Rows from block 11 of the audio encoder, named by matrix and row number. Rows with one number belong to one neuron. Each number is 128 + 32 x the weight over the matrix's rms, rounded and kept within 0 to 255. All counts start at 0. Numbers have three digits each.
# fc1: MLP up (encoder.blocks.11.mlp.fc1.weight, 768x256), inputs 64-127
# fc2: MLP down (encoder.blocks.11.mlp.fc2.weight, 256x768, transposed), outputs 64-127
fc1.65:104117172156115117107145122086073148104116131100118149123089106165110112114040125114107106103098116117147110133158153118112110077129123094154105156128123112137122131160140108153150111157137115
fc2.65:144135111131146160153121096133156143159157142135126120109131132145100106161163146099150134103000096091150144118121116144153194112132105134125174115136114110133123125122112151124112151135131119
fc1.66:091136078141160160122121096083155134150063138147142127211106128132131136107164101118095158186169166148109148112170119124145153132117107138127155193156162080091124152145137178096150163117144176
fc2.66:102110143152146113144126131077110202169117153137107141100139100092125091150142129111122128091136153097170189112124155131091124120122129116109185055131113048122179106129117137136111108157119057
fc1.67:170121110131108152141118141102120123128124148115090135178145138101188111144153092131135123064110136127132179168098135138155143140119116097106148100128049124133099112145136136136167073116146145
fc2.67:159118072128135125154126111124110149158137140110156156115106131112169139108162085159150112157165159173139125103110165160145133151102115102142128167034125181083085158124091131093077075158161103
fc1.68:090127135193160081117150172149075157117143153104096133137127108174131113137111166100105121121114118097130078120117124140100137065163177153086076093090134118138118105125178115152121142148082166
fc2.68:118124125078141136132136123138147109114147141134120135131135126145129110127222143110132137144000102125131136114137133141138242132124143118137143115132122117127105120146127137119118130103128131
fc1.69:133186101142178187089133143131181161146049127101090143125031147159183108123148102102106135166127095158149095175143107165117133135125121131143061166133130112149089164134112134184129163156175059
fc2.69:088144170096171108093094125114130163141044149148119044140050105125156124073182141126146126170158056126135114134113126101093133110136173094125162085141116101166129043128141097129156123095143107
fc1.70:068114143163185096100167079144166126188069141120132079123141131112160177155184059118085123136173071138130078121140114115147100089124165091130175133083071094103083104121138099109106150125111085
fc2.70:123113118117161100173097127205134125151103109124149211105130094127121147128156109124134112083105069167137088155111141085133155107147139115114112097110117142175115161129157158103144131161109160
fc1.71:121160077092039153125141114158164133111084118161079141121196119099153142106212146147118144132115101153120163129190098127123134125140128151081106141107049079128158135131148135081123102155133105
fc2.71:136121100111128158090170139150085160162154100064073109136151138157158138096127128127121181119161174164137137106150161128100116133123121185102112091149117071133126162093116121178120096161119116
fc1.72:110153043100135141158117093116152174161099107151084145099104149165162119141165179082116106144121070177193157140114080136164117126186214131198074159134105124108050161188109089147069157150134170
fc2.72:166068134153131135081080197125093102110086105106172130173123120098099104117102081080152130097089163097066114141147157087201110192117086064100096114123149144152099171131211140173129094162126152
fc1.73:100163093123124101152163127118106088113069121115113120146104091174050134158108133076111103148135132145133080136082122146124127062092177117093104115098121114140138078133111116113122093114108102
fc2.73:135090125137099091086159092138102072126084130184142119191178135111144140067124143102124125157138104142161159111056147099137150179172170117118053150098137117126085137121126081170094114111113130
fc1.74:043149153127101127097127122166127091116083110127120134140255149103180133163138199144056145124149153150110132139178144141140134077128136143068095160067086149161125170119138142160112077133146133
fc2.74:132138106108110109119165073151095182091170125024110093143141162127160154078138122159111159173148180145137137116110164162118132143133162194092106108107177138181144104118114154141125124147120127
fc1.75:134059145116103159070101112138166143091122089152083141114198142182154140127109141101136112128167079138127132094129161174129123148183176145082170162099051132131079110157123107118127152118137079
fc2.75:112107155096090141065127163158155109089086099074130098175140122100122133080101097127161120115112204132138151148092132123108069178138111168110074136132161127107094106089150128167150072128090094
fc1.76:116114147176058093084100086134060169068116139134098147146143116102068138122095055154162148107152112095149048097117097122076123132144124166142188114177124075129088129054133161081099139135153137
fc2.76:116096100051076098111135102075107198099117159130155047174104101157141120095114087124136135131103126096143097060199109113101124181103131115157113108120178122124209085111137166111112130182113146
fc1.77:072144135146153132176088104120116128124131112121113200134180129132072132110095182108013157097098146063127189206167102126119094077075106110093117113152119111064178104079141131173161120158105109
fc2.77:135126093164114228132159151081126167167211156109106086120100156131191123218145182019097203121131124140101173135096137122145166167127139187163156111185093135147121120130230152133092123202142079
fc1.78:100143154089125186165137130133152106116174090117107069129087123101162095148103146106155127113107151098129149135149158119129129105125172141148097124116125150127121110128058112095106139090113140
fc2.78:068129088152126129117121087138115120093157118132103154116166106113101116158050102105139121194243120131229148138133120149115087111158117125112168168134101107128139134156119132119128196155101139
fc1.79:144117154175106037157167139129138132110085105132116114177119136139096111152135076123110145150115113115166121122085146116149100082113191152147057131103135074097158115084116149115096191124087118
fc2.79:163121106173117121156141170118116105184103153111122146102115114079085115209135133135153077095199126176058088158142101126125120174124139143116085116114141034151113159118120158109112112124123130
fc1.80:146165156092137122087115213093120165136170132152043053089089132098166146092163105125149116189120153157136066111105136125131134162135122162145177095162043106129122118133136179164125078184097117
fc2.80:167150159089112147183106173086152111095122163104126066079069077159121121112174144119124136117168081181138148137134157139208101114166157089107146145111109140076163106110139110103112155109135160
fc1.81:114049080144067122123147159083158132072111116139125134124181099162164122102033127115153137150123070136156153144164182129165140066081147166080073158124058146130103184111115117104139168163143157
fc2.81:129141149123101119109153136114111142108093153077128080087151153097099095141120130149102097133114116127097087163092099159157077172134099146134133133114134140160125120153119153158135088098132142
fc1.82:071135111114134123144106109113089108136169118157130108167147169099118109160136183135164112073189103076126124134137110146065107106080167137182104070131147161114206074081115134064116152093050160
fc2.82:101129109137137120158134101093131092115179149125107150060091106096116173159107106089159111142255081144152135120139155124133062143123156137112171113051144132115138124146112135066179182164124093
fc1.83:117157122137155083099122130175151195118000132183072151144113198161103108122131110132176120179133109140122042163178110152135109107126086141176073183128107155203078173139093110179106193103152088
fc2.83:071070082102141111078127130139121131111075121125139061182140138128168185098120125152129122157107072135077128133114146156106135148086134169148117071158105142110049125122128077131121092095088136
fc1.84:147083124114144134161068119159109118095124137159096116177137154071102125146208112092109107156112110175151096081168077116124104158145138069194143085133148127150202146134106148157155163092135127
fc2.84:143143146101131121149125119119129112135143125113096141022123149117134137087166146153158147132211155165091134059195174138102171058104116133157113117002185157126136114145132170167098081144130151
fc1.85:084123116138107114085140149131090112109117149139098136136174153175123107145160128090120131148117132167074168163159128158166131085147134156098086174090132132132120155104132173091124141119127136
fc2.85:109122121107130105146118118104128156103148131136159106153118174129134146123119139157084105125114160092103116147149124128122097150138082159145175089144160156126132122103127111130123086120137102
fc1.86:106134162162169130121186181098068164142105113074132148111113119194088104102076108129135121074092116158160111125138160119153115104098124068174123172118097090138102126115153101159141103137085077
fc2.86:164120115135170111135149085155172137180169146119120108161115128148099105164167147124172147104014116088093120108097131137121157098114101135149178094154124131143086151133132109131117141112119110
fc1.87:109138082186093154179095074141122092091125105159132151151154110175029125194081088140096098123101155078190104067049161096132135081100178112076106057166121097118121121120168144050100121114112129
fc2.87:109094101099074115105144119094139082160163143146183098128137107111166090136159120114142133103000112156164095073178109102159159176109165112097135114086155110083061082140114135114099141103104146
fc1.88:096131109181143103132117149158082166132149143116099154134116106173082114166141159095110130126127106085111085110115139137071120099126171096088134131071133100136111118115211106127100144126086120
fc2.88:132135122084128141122123119121124118124140131137128141122139128143127108132216139121131124155000118132132133129148118130128239124121138135124154121141124113127118127146140134114122121108121130
fc1.89:141076157119103080112173109130188124130083124075153103085087133114170150194182117109123102202125124058131164142079089134126115144100101094107153157142106138138112145146149146118155112111111095
fc2.89:125080136156163065099146125143143175191118135193154123181071098147143149161194099181084117080155117159132121156151140085122121123142140111092098107118132202148128091106094130108128117138097138
fc1.90:095124133190163084124147169140079159122139144105099146140129110178120113154124169100122111123115123086125076130109128134080136073161161152090084089091136126138108107137177114146126135151084164
fc2.90:120126127077139133133133121136144110116151144132123129132132123145126116128219139114130136145000104128131134117136129143133240135122143120129146125134123119126107118147130137118120134104130133
fc1.91:132058112108086124125179068124183181162134118117145114037098149115223139144146105090131138114157102054158120120091089033104118123077140137139130096128074217130130126142163149126157098089098099
fc2.91:126089141122159077105140088128131168241135128151127068160095093153172126157162129173102115096136096149140149137161141066139116110124135124065061162112120255120122091088092131132098126130128137
fc1.92:166141151116169151145128163112207138112097113155111128093104071132170122144194163105087131150109146169097132165170119157088143093113153152073072158116139116144134188134101174145151167095166081
fc2.92:091168162129130100122133125113094172163094188111106080106079114137118149086187122118129127166155104168117115132096107111103112140127174141096143127110127107150186077106139123139131115075139083
fc1.93:145122061152107171088161087135163174143092131132147121026115123105165093209156137112122099161148154071168079097152149122188119174074127128063154116143118150135121070088139156114104116103154041
fc2.93:097114136127157168154069099143089134208101086120092092146143172156137125136144097193077127128025139159120152136084040100078143038113130093093151091172150177191180164111145170144090130089186117
fc1.94:063141163177149112044144143168164140115163127094102096164163096126112124115052114151128126068160124063143136103127175139064111150128151051115145178152130083157143119158150150091150129164133108
fc2.94:033103153105145143084116107151101118133065141130062165108113124101126106157155116100113114143000139096151116149092108095136168161126119152140137157144133119137129129139171157104101152113134098
fc1.95:114127128096108097094109160124099125166127159097123088187126187116086131107187146101121153163122146115065194169129128173136135142172113144144128171185127160136150127180153153144127098128128124
fc2.95:144086108154132104148130159097162147123124111185156132123094161149146135151165141144109112156161107088117185126171156163073131105142099107148159068162142096167142127156156151085134129150123135
fc1.96:100157095156152127169089138122160210125129093141139093111096163081108099156054134108162140156146079029110153174179107072097086072173102129088181144134186207163162091100173161073080164097103156
fc2.96:139149178096171143137093157131078072145117132106131120142113157109108081196211141131118145155000077153121148101129132099131204144111165150144103117101110220070103148135148135113072090116164139
fc1.97:179202156116145163120111102116108176133163093148049065119075129091199141125139105147164118150135134094143079105133088124137124141081118106155167077107138136139180113120138166099116135149116126
fc2.97:150149133128155115168081145075141106102144162091125089101111132169075156101148121106100104127105094162136108137177120100187076107159173136088100132116117175086129108157174115130112169110125123
fc1.98:106123119168184081126145153147077131124126138098099153157145113181118111147144169098116101122100121097118065152094132144073134081158163160079117099078136111129120107139190107141141125134096157
fc2.98:129128124082139139138138121125148108122150149132124132135126116141122119135212138118130129138000106133126125115138127138138239143118145110123146130135119124127107124143135141125120132100130135
fc1.99:098115080114050141069105150129138142105048143116118148088175112145205150081077105113154101176128061169125135123123204142153158089120112077126085090127063121112155184104131140076135182174151122
fc2.99:071105147103094139149154093111148109107073137135139082116185108119089072034113121140138119121123108117116092132100117156140114215150121130122129128060089183127095094142096148144113070044117156
fc1.100:173104161074132140119149077146065130090088125160120104116159148113087121151113112192141128095138121144092119150132104109108118124128150114091097125098144186101152120074110079141142149079177118
fc2.100:119111127162121115147176117166142102145123172116116115129085101144146166175172123139117074148124132163116152174127163145121130161115154167068120119117150164079128137167123131146158117094138114
fc1.101:120182111181125169124144096151175085118051138176099094106114153114116126167169181114155122196151123123156079125178122158166121134130160101121181163119125185154117106141184154183136107105110080
fc2.101:160107153115168157163043148130123125195064143132091069041094179151169108183129133161089156084117137149041162174159104136072141121131113106210094076092156138090135122133048179179099096087145111
fc1.102:135147170059178150095210077150106118118104094141106104106124105077099123169144161160141122144116135164060114145110085109102142118125186141119091164132154134187186132134086139113161141099126123
fc2.102:124141137166134130168129120115110124128108154085107113113070122141098179170198135097115127109112128173093116126111145115158132150134195195106163142098183134136148137121151162131148154129125096
fc1.103:143164126128150081119140129120086190158121126101101114111160120150123090119128190160118161102099171079089116096116154137107147085151096126073102082152055098150178130108137118142145122133134117
fc2.103:099163126089122179097159039104153118207191130098065041142165091125155067070186146130168080167000166149134132022197135123083164079153135119142130128137081101105191086122127106139128138084141113
fc1.104:128083111134141156146099167108155128100139076088170119144127115110117070072082189073095127118193115165153088120167074111141114059091139194106149190133234161165131115100112166139111135122123096
fc2.104:116166095118124176127077100106129126092143119158095130160120126109152100135150093100094132161198079156134148119153154161114136222134185128122081136154141164104147167095123096101134134103108075
fc1.105:080173104156115140108107129128124087104208069158106110136069169111116139162127147078126143090136104108121163132129125141115119122096137166172156085128115158110155106113075086081112203079076128
fc2.105:086167100157127121117136094142138125112170141118109135077139103116122127155068111094135130163255111135195148148125125143110052123128113145114173125107118144119137116139104128098141178168102119
fc1.106:198127076113165151129124139150118118105165110120099072122197089095134083108103177171154131190136167160127132130134151101141152201121123156058127115111147124104124089149120157071151065127151132
fc2.106:162194141119122183123174137122107126172145115159082084108218183156160150120077073255100182022108143113108136153182104146103075050154107109064156195110143138145117111132073120151080222112173151
fc1.107:117110130093118138169127128126189166086182134080094158143133110123112143088138052102102148227140155127144108154120113105151143083125113087162142148157127116113128099104129118073163080161081123
fc2.107:084105140112099116132149132149081104059128145123140156086146149165105144135109164059145158124158163101150107104105169124100137097156128171128091168159136151130133175047155094135151140143115080
fc1.108:138165102120123197076191134113131138079093148121168116111112161114199104123144170109141129137118099097123154166173134138124113130094049151127137181169045099132165125077134123157175121130176087
fc2.108:132104154118141186112149125142122158193101102095091105096110128130126118135133123166100135187084112106133104110120101094073137100140128148147093143120105182124182116094123084138114119070157102
fc1.109:137119095133075161118100120121152091095048141170140149169149131117147134103097129098129112142107139104124141101092187136107147048132140107176103125148092043058170126116118135102111102151129121
fc2.109:097105145142097147113128160147152096138117152071146136062148135089093111154133096105134118124122136111139146142121127091170120173194154136132098111080138148121068131136122124117082173124091170
fc1.110:091117155134093130122126087082119121105130085216085132114131116132117130127135166118120129095164144120161129093124152178132160118123127150106148119169120120112121084153124132136144185110171174
fc2.110:158113112126161127175094175115160140169167154106100093122105113143112125117125129172090155109138101165177116170140149130142133101155112127089119144083105128091155147141106134105131135120141105
fc1.111:075105131132075131081162103138092171091099139145138115197121163177131107144146152067128097214151114128120104145185152153131146095169118141057186075153120082128173131129166124086130172121126100
fc2.111:092088097088107155072113147133100138089101062151045151059128131161154133141101126130125194103214129101133148104127150094145131176153105093137112060117106120156117122158136120135106081143148116
fc1.112:105182106102155103086140130187144160137079157132102161156117202121138150159138048137135140212111057161140135159174150157149104125142149073151136187172128121168106177116180110135148126144094059
fc2.112:098152122124169105071160138161153110074107126106155112180110118085161163105136059167097122081171093143070093152124164135096111145107163121142125099097134157147103173113196143130145120182130167
fc1.113:126052118135118093127186101102197195153096109123145119058073186123158121169166123092149108148122141020139155163073086081111124149115126109092121132134104166146135130130165155107135101105145131
fc2.113:100065143156157079100113129117145152247116157175129128173076093143154167170185110151125072109117120145142132145173120071142097109093141104069100121141113255130120120102119154122095132111122110
fc1.114:037056107144064150094125220101141121130108092099108123108189112132087148107068138171161127071107081053195134133132183104104115139144162127109122040141175118172172135146170148086104152126145101
fc2.114:079143136100157141110206126116117135169141091117082149073137102106143135159151097116156166060000106082121099089195107144151197170115126158097191134097086113162089041153149148127170125156124121
fc1.115:105138119118161165144124103073147123111144084105098107175175140076173169134099148104121137101133063118163153074106139114174108169114138070140223078118073122139150123145117171119123141132104090
fc2.115:138080177106082203108159064195096116113147129139088098152117095179150152095123079181143155166167136125092158117021167112103141124159112180062064206171127110126110157078160125119157125148172115
fc1.116:102163139101110095070113068121130239155152131145098094082129138060130132135104091082149128121183098151115112065074102124069101122090118137114188096111080061130118157179146126085165088066057111
fc2.116:139128094082119107144143092104098165160140113115108079085145115199129099139125122135108163104162061132100123107163145125142113132124142097081101156071144172159179110109121095108134155150147165
fc1.117:032175132104167178154097110114140182166063112128066102147084098107164113122121129186149115110105081138159097150138133109088102185090130145217130120135225147173140114114158128129131128130078105
fc2.117:132104154134184132141108156123120096135054137153107110130039120123109164115158118107148121116157061123117116135129130091092132132131167118136179114069166126148197111140141137120148173130134093
fc1.118:117108059155126186145158099123186086120073157167142100113130123121104090179159176081149102191116201130203109148159141110152114151096120087105171118136096149162119138099098179195124166109118044
fc2.118:141149181134180160167093143107081128178075085143086051059128148119152143152101130186133164089185147156085151168152111136077115060140109095145134116123196131140173113132105193166079117102163124
fc1.119:094136155150121118107124147121126134099128136078166125111162149181133141120146087152091119150141082137105186132144143164122169146139126155121125147111084132121135111174102151104137141125153118
fc2.119:089076122129153112126128109107133130140102112137109102104152087113116095119175209121090124068139114177101175125102084146104121150125159115148127132120124092145132164152126116104110070148166101
fc1.120:140083115089201101082108090109126170068188102140033106140144111089161129182066109171177097121138186133171104106122149143158163110146087076128133128112192148141051071145113127126129141135172155
fc2.120:139186107092168127142133240142105122172124124066073049122139116164139085114125122137110143140106159150141152168174142188194115117118102143131102192105121163088153121131102105110090206108150082
fc1.121:072129168140147121104058117197110150100090119071128131222170185093114089118098176119140120206138112147098108065086145058144115132093110105167160105099152144174160055092144168152141173110123148
fc2.121:159101095115131111106123125133066118074112169152148112045125178139156107149145101149118144106194096137080140113158162153122159137138074127164063099023176141102093142152078129133159095173082115
fc1.122:118159157134110195148139098094122147135152120122144147071146144141124119131166076119103115113172106188145111080045153133116138106132162150134092104181153132117157088077106146143119141146104171
fc2.122:139161101122115100174119151106148142152132141134124158155142092133137128152141135105103151100061136101155150097137081140162148097117122080129152180187147118136153177167103175100108085111082132
fc1.123:064127162143110180114101160196091127076097128128095144191096115136151139105099142129134135211145115155140114095110106114183141075120145142148169159083069113157091120139121119088124166107124065
fc2.123:130128112116125134098133108113123126084095075127135155112140149140129117136140126114162142137155156167142148104128180089149124140148135144159074133134127091132064143116100152144160101138097077
fc1.124:108091171121145115162121143147137145122146106073119111106141164142111142156178092110106153166115113135132160128173115098089120147164208107148134172128099146105110099138130145126147185146123129
fc2.124:107110122151159097121147121096170131142078155114113120076148117082077130146147176075119105066193140165116153130131090130097151162141142116137159078122130073122122173125118100138119066115138128
fc1.125:166160100090141137146107067140102126104133125171125110124108084104099138157109164138135110124127143134136121176126146090108142151133182155186098156171147168151158126124165131072122135115102166
fc2.125:082116153115155124152118130132093092098106146135106099156062117118096186096170110117120117135144085134134129151111157096124109150128131156137131133086173138129181153138128161080153170144114102
fc1.126:112201144107151098142120128162105149095075164122148130135146143169122104140126162071115135171140155074126133147194105130095154136143118108139161136115105212152196044113121139102153182111134162
fc2.126:138120178132180103117099134114093124156125109124107097105098183116146174145147155136123120116148146155124150121121138116093124126154142172119124124109176139049108234103164122154104080165165146
fc1.127:131167169157150107111126171066158100120102129120118169081162136198145113079147200117084106136107125159078122137067129157111178087124117155113134123161077112131134173071094138163152139152142145
fc2.127:102160154124160163150107106114150126102128112053086087108142089081117084033172159152091092127126136128124115143086099147115088169140117140139093132138108144145147074138106116122125069111156087
fc1.128:095125130184168085125141162145080154122136142106101153143126119177117111157132174100123108123115124084127074131105131135082134075158157147088092089089135116131106102135175106148130127150087164
fc2.128:121125125076139132134134117135145114117150147131122127129132121143124116132217138117133132143000105127130130119138128141133240136123140119123146124133124122126109118147131137117122135102128132
fc1.129:114111119128116106116142087141082102129120112067084128157097086197107115085145126092072176037152145137146043090111113112141121121133140109097156109200075060122102156074144125091102113139154107
fc2.129:141088113107117102177136133134140115167157131190163058133186090123139162126148149135147111134171106109146120107162107119162114149121146135083095138152131086101119081088083160111110128133120131
fc1.130:084166155175174134034092112119162096078130149157129090142116106157125149165097091153112135104119186115128145103118097090154144102162086021116125105132123052133129174124130133145153138109138122
fc2.130:101134153135158099120111155170150111114108126081111135110165123088140120090099101134186132101152145126106106106116153150139151086122082119147101173144175037115148036100131142084112164149117180
fc1.131:127040161120145117139173236068113159108121119044114165108112141158096139075079130112095148116105104158129161140123131129136119118131140113122176144092140139157093093178091078127124064161091048
fc2.131:140142138149108155138138072130193131094086185130074103145104123145085111117117129121187111064048130129110143128069132175157164135095101141092116114181094136136124111095124120128148164139137114
fc1.132:131156115121165156154144224103107169124179114122103103049146065150150163117144184102147126108107105138142185070122166113164140132101120084166076102219071198112139117131158169127130141148117104
fc2.132:095142109136102111159128118132135112121163154099137162080148106134104138144141165102109145049124181129126132103131109112130154112151121115164113178143098199121168166114152154152125109105111139
fc1.133:102125116161113149103117130129063123070131116122133094133171108104181158159094131065160117177127119097167173114118111150132103090129109092125204164161038150154143144169115176077104107127112133
fc2.133:138049169098095155128131087187068120079134153095083117119118094165097148099093131135142156107136134134146171108045159084095131120164148198157103174135194100131144165078165119160111140143117129
fc1.134:173181132115132143175120127062126122122153143130111146112165084154126126149078117099172083110125140110086130114122124139116116099128109112075130108166142132126103134150141163123160150099134096
fc2.134:136157149105089099164135163120076108072119146140105131101156108126121150140105100163114076099169229128125148110134123126097121167156146101170148101062124184135147114151105154140143108089100108
fc1.135:095117119141118129086118139122063162156120111135113140092119107135078099144073185076122101102128099088143071109114122141085105083118156060101179103132141133140130158191160123123118111135151156
fc2.135:151153106106161162164134094138133140125162106160145119104130131133118133150178135097093139111137145101112150108140130149145127145156126111132145160102128166111102090156111142132083181124152148
fc1.136:154096113145136071167108119096063087062075147113131126130131089140097111132126144110059111117135145183151144133100140119144148008100141057106105149113130099115148098123133112074093152110142113
fc2.136:129098076147093103104164119123100076180107163134188116151215140086121148116136141115138100153116120142131137154071127119166153196149131146135075100082157089091079093152103134161117122094108104
fc1.137:166164124122123200090119144128119130108099129159178136155153114166082117131073117145172123096143133086058126182118124129136129097123121143117114124169193065090125126105123119085104177106152086
fc2.137:124141110095116157125094209086122114153105108146062066137137061063102112110121084166093081159164153109112104097175093131142095143118112105123133117124133109142129089127079140146088097088104107
fc1.138:103126158167134149089145147095110134088107093075148132129144163153116105113178078138116114166098103153110150134109127146157152141151103135102111096106076117115133114116125148099144155139138117
fc2.138:096121122130151142136114102098142155117119149145123095076157068117089126128180200115113143104141124130116126126117072159121118106130147154168112121142104111153127135176100090087099086092131105
fc1.139:061163082123122128190141150185120179093169113160185122073153113129042082156163115121121128141133124079129151100204091125141121088142197142134184170111168176142217099159161157074102192136113148
fc2.139:147119199084152162136091151116112053180115140169158180142130196125124109189203146150083167115000082138155152134135126095109199106112186172109157108145079154061088180124164136127089121109125145
fc1.140:128125125067164110142136135129127179119074105127111169132083200164113104148180114122152120179089163143140055189165095170083129119151155099141137143170177166173123144108126134163145134098155133
fc2.140:130097111154160133130096148097150110116106104156072083156084165091164169142146173138105115165194099130093157121171141099110122127087159174159142106132135121072152165128155134106126082166121142
fc1.141:145160110130114158209133095150134093103094127173116138155166127131155147082081084096155143135146112187190067143131145190113127120102106153132140119096134141114170099157095141148123119132128186
fc2.141:140120102131137108154088130103167144130207068122136110089182070116166126131114161071114089122114126175128072161115135141115121107148118101094126139165081129138088164117088130141116099100148114
fc1.142:102082161143104082140103180102150114109142111095097104114141166141149173139078143122163124131094119144169172174078141112102121129145101151137117078123163118169081160171122130126083122102135133
fc2.142:043135118106120199070158127127096136145159101114078087099182092084128128109077123213138140104097105101129079081172111153132145126121097134115153185152107139104111111149103103146115134142171156
fc1.143:166136112121132085174103212152098173099203120106146144114181134144125169085141162121131119131132125159142107082107138089151140107147068162136148088088123205094169086070166147109182094117122149
fc2.143:126180128116124098134155140127130118104155160129151103115125144149116084062120103150161173107151131124145140161133138159130130077150102157103160135123084173121118206142059126136106115089120144
fc1.144:141121146130163247123085175071185104107200130109160069138136165055084110117064072098086128190142088023167183198178141106096147119128156151140108171093177139119168126141113120076127106118129080
fc2.144:097161107139135143076147080140092115131105104107109170073206130107060094168079106100086139152227076109199138124114137097107118137173119101103141121070122146103152118119175140179104097136160161
fc1.145:072137138117080164100109106114142126089078102137101149180171126094164130121127155146078134161142074121159125123152155132150131145152137166110108174062054106156096151143180113142090148126125107
fc2.145:114103105130142147104130131132103137106104087063111122118146167142150119108110130120112169159131153131141130103130161130116135132122121179115090089102146103116096138107113163184126099167108129
fc1.146:092112121228124126102140103102051151107104137137107140112088096150115136160123129143125106075111121116184111151097174194142131084119119116133137062113102085179169176126167106154183132143126137
fc2.146:159136160075143088126159169094136184153164172139161151094107116132175121171211163130210138144000085125116128138140173151110214127116134079121149111085143097131156116092097178114085103097143127
fc1.147:072122160133093119062144150131118179171095163122090066153153161102086091092163175085152136146104158093090134141167115124150145120166089124150167164158196100196087102099131088107120100117102115
fc2.147:151088160101139141067158120115116133087151140143168233129129167159129117138131108126116133115129080084143144100153171084119131137114124072154157077116154173113116150125142111154133062140099163
fc1.148:073152152084140143158092084136080123111090136140113111126135107100063103114118165175140103047154131108133107129124104134083120141075173149237110093165149160172148091077143131059130098055083153
fc2.148:112100133122141118139152104094102079137128138134116112074098114109118156148143092127143096123174092140140128132152167115146122155127163162126139092051138107123143148143106134064175140151120100
fc1.149:125136120131124118160088184122138169152180114137111120095142122108137159117118118113129132200114104132105126084147111151134134125142115090171101123152082150115136126105100134097082166143119100
fc2.149:143119130107101167181127129082163100124142124100166144049169123130097138130140120100072123061088075153141147099113117102133157148131104106117156135085108103139135142123163107166106044101140149
fc1.150:181148097094151199186137136097157139101077137148056163127090071083149180127200122123077149073113109145122186137173085123114127164129122117138132100125158122158188108120105163148127092147110126
fc2.150:122160119140158115157145165100111186209101159106117172091088141140103190158179101144130095121117109125147121131164160115154129134117176148064159100100096124149190120106154145161168141133155130
fc1.151:184146139142136109091143118142172129135075171117133164095163132087126151178160042077057144195171094110140179124179127077127094136124176101119107144149106054120172098176115056110146125149078055
fc2.151:120118155174139167126178145186087092134077054125153142143161104065038111144137061130093115112144112120109161151088118126114111120143181176098168120074160191148124206113169165117097155216160219
fc1.152:098080081137063162121078121137119118126129123121087136109175127199138116144106118093147110146166111131167154048133163161115117148158115173111181168168079150096120106175103066102140148157171046
fc2.152:096118151105099139082141144139137132122095089127111130173150130111140102092113129128133166111152183154123147115122140128105084173128129167110076149123134116093106165112138105164141078159116080
fc1.153:170171118102130178144140151154120119056101102174118147175115132124135125145139170115152145060113140097122100105121126138110105125115114168217153098164100079140155091094055125184093165138168126
fc2.153:111113182134108189138132140150141126172102099110098060114098093111103147107107118196173119158153130082054102102147100104140093129146111153080113151127137140148114196083102143135137133086137143
fc1.154:054117102173129109093084134140165144067139062149097078172154090094158147170077061099128106151129122120134136144143125137149113134156080163116168149145109132159151153161186119103065072183122172
fc2.154:125104136102128124138100120127067086041120131086122155118134114129100169086100116077093145144161097163156151122108136096135125141142138124155074203139200107108145181120141127152132136114111145
fc1.155:174138156101127132204151176145188155119165129074116160165130117152073140100148070126112147168104173102099132201137101094122148118134110086181111143132183132130110093071111122112165075165112154
fc2.155:080122150110099173118176153135117108139111158090158133113134137140136116135115165082165139161114143072115103114113164127073145094156108133105097118131118142151145153079153098092118187131135108
fc1.156:067158115156146119129099170177128092064118089157094119187094150137122135146205127105118116104164158170151186150103122150091126105095132141188127082184122147080166138122110121153082131125118149
fc2.156:133181164187150145149148160118141149160152156113111171134086106061109113124086119119194127143255156169136163133131103151124062132106097123125150124067134169136165145105099150091123132097136150
fc1.157:139095133109145123159105080077115111156138159219080086128128127116110112155172097139019149077117160134100155120141125107179167130080170131058208150131088139094167066130124134181140133118140153
fc2.157:163142063105132070172123117130139144162158167114083106123076132161155146093144131205081129101089134221199141152129166107185140142142078084099128165053073167082135168135067133115105116134173104
fc1.158:053172108106180130165150131098057090156127093159132089135121122131113118216122165162105120103131124106167115116082123097069096162062141146196094123155179173158142114120154113078143116116111135
fc2.158:115103166142166089160131132116133080124127152138100140096055087117122158145180113100126123127161087136118128158122142115148125172123169142124184092081147124131166129153106162114177176147118099
fc1.159:092123094140072172071069087174134121114098119154085142150171124161118126115172143112130107184162082147157177040140135128160109147149140164155144145127091118103110084156157102110123175131124098
fc2.159:109095125101111145060134134148130151128086090126114158128175146131142118100104130099115159111126219135149150094132164132123123150126151159128086121092138108094123150132136135158149069177098106
fc1.160:151095171122135123079145057148178138122081110059116125092104163084142158170208107109097085195126134098150122118112118143172116142115113112119166158136143075119110137129162101104146165137094074
fc2.160:138110120152180125088163124160134157120112111202128149180062057126098150163187068182094147098137137149133140189154110101131126122148163113085139097101151202118109155111113142092129124143116167
fc1.161:147066134179085131053097140109125121080127115166106086154132156150096172152124128116182121145139125094168128120151100140115096056104137118131152081152077099152130133141115145129147166123114098
fc2.161:127127141094108129089120160127114167062156146102126133137107088157150114120130105143230119114206118140096153104101145087141115174130131122134132144148127122145092090102095137186074108134134130
fc1.162:121110196101127093141142124080088074094154173105076141117172082141124156079086073104137131069163158145104113148163153159107135125140106138055155113171206108122134057173090098093142044153140111
fc2.162:153154140112073158154112073117153074078080098145085097176077108127102131084118054168178124156145124133142142130114137191117096153093143146038083163189119096130125138093115081140156181118109117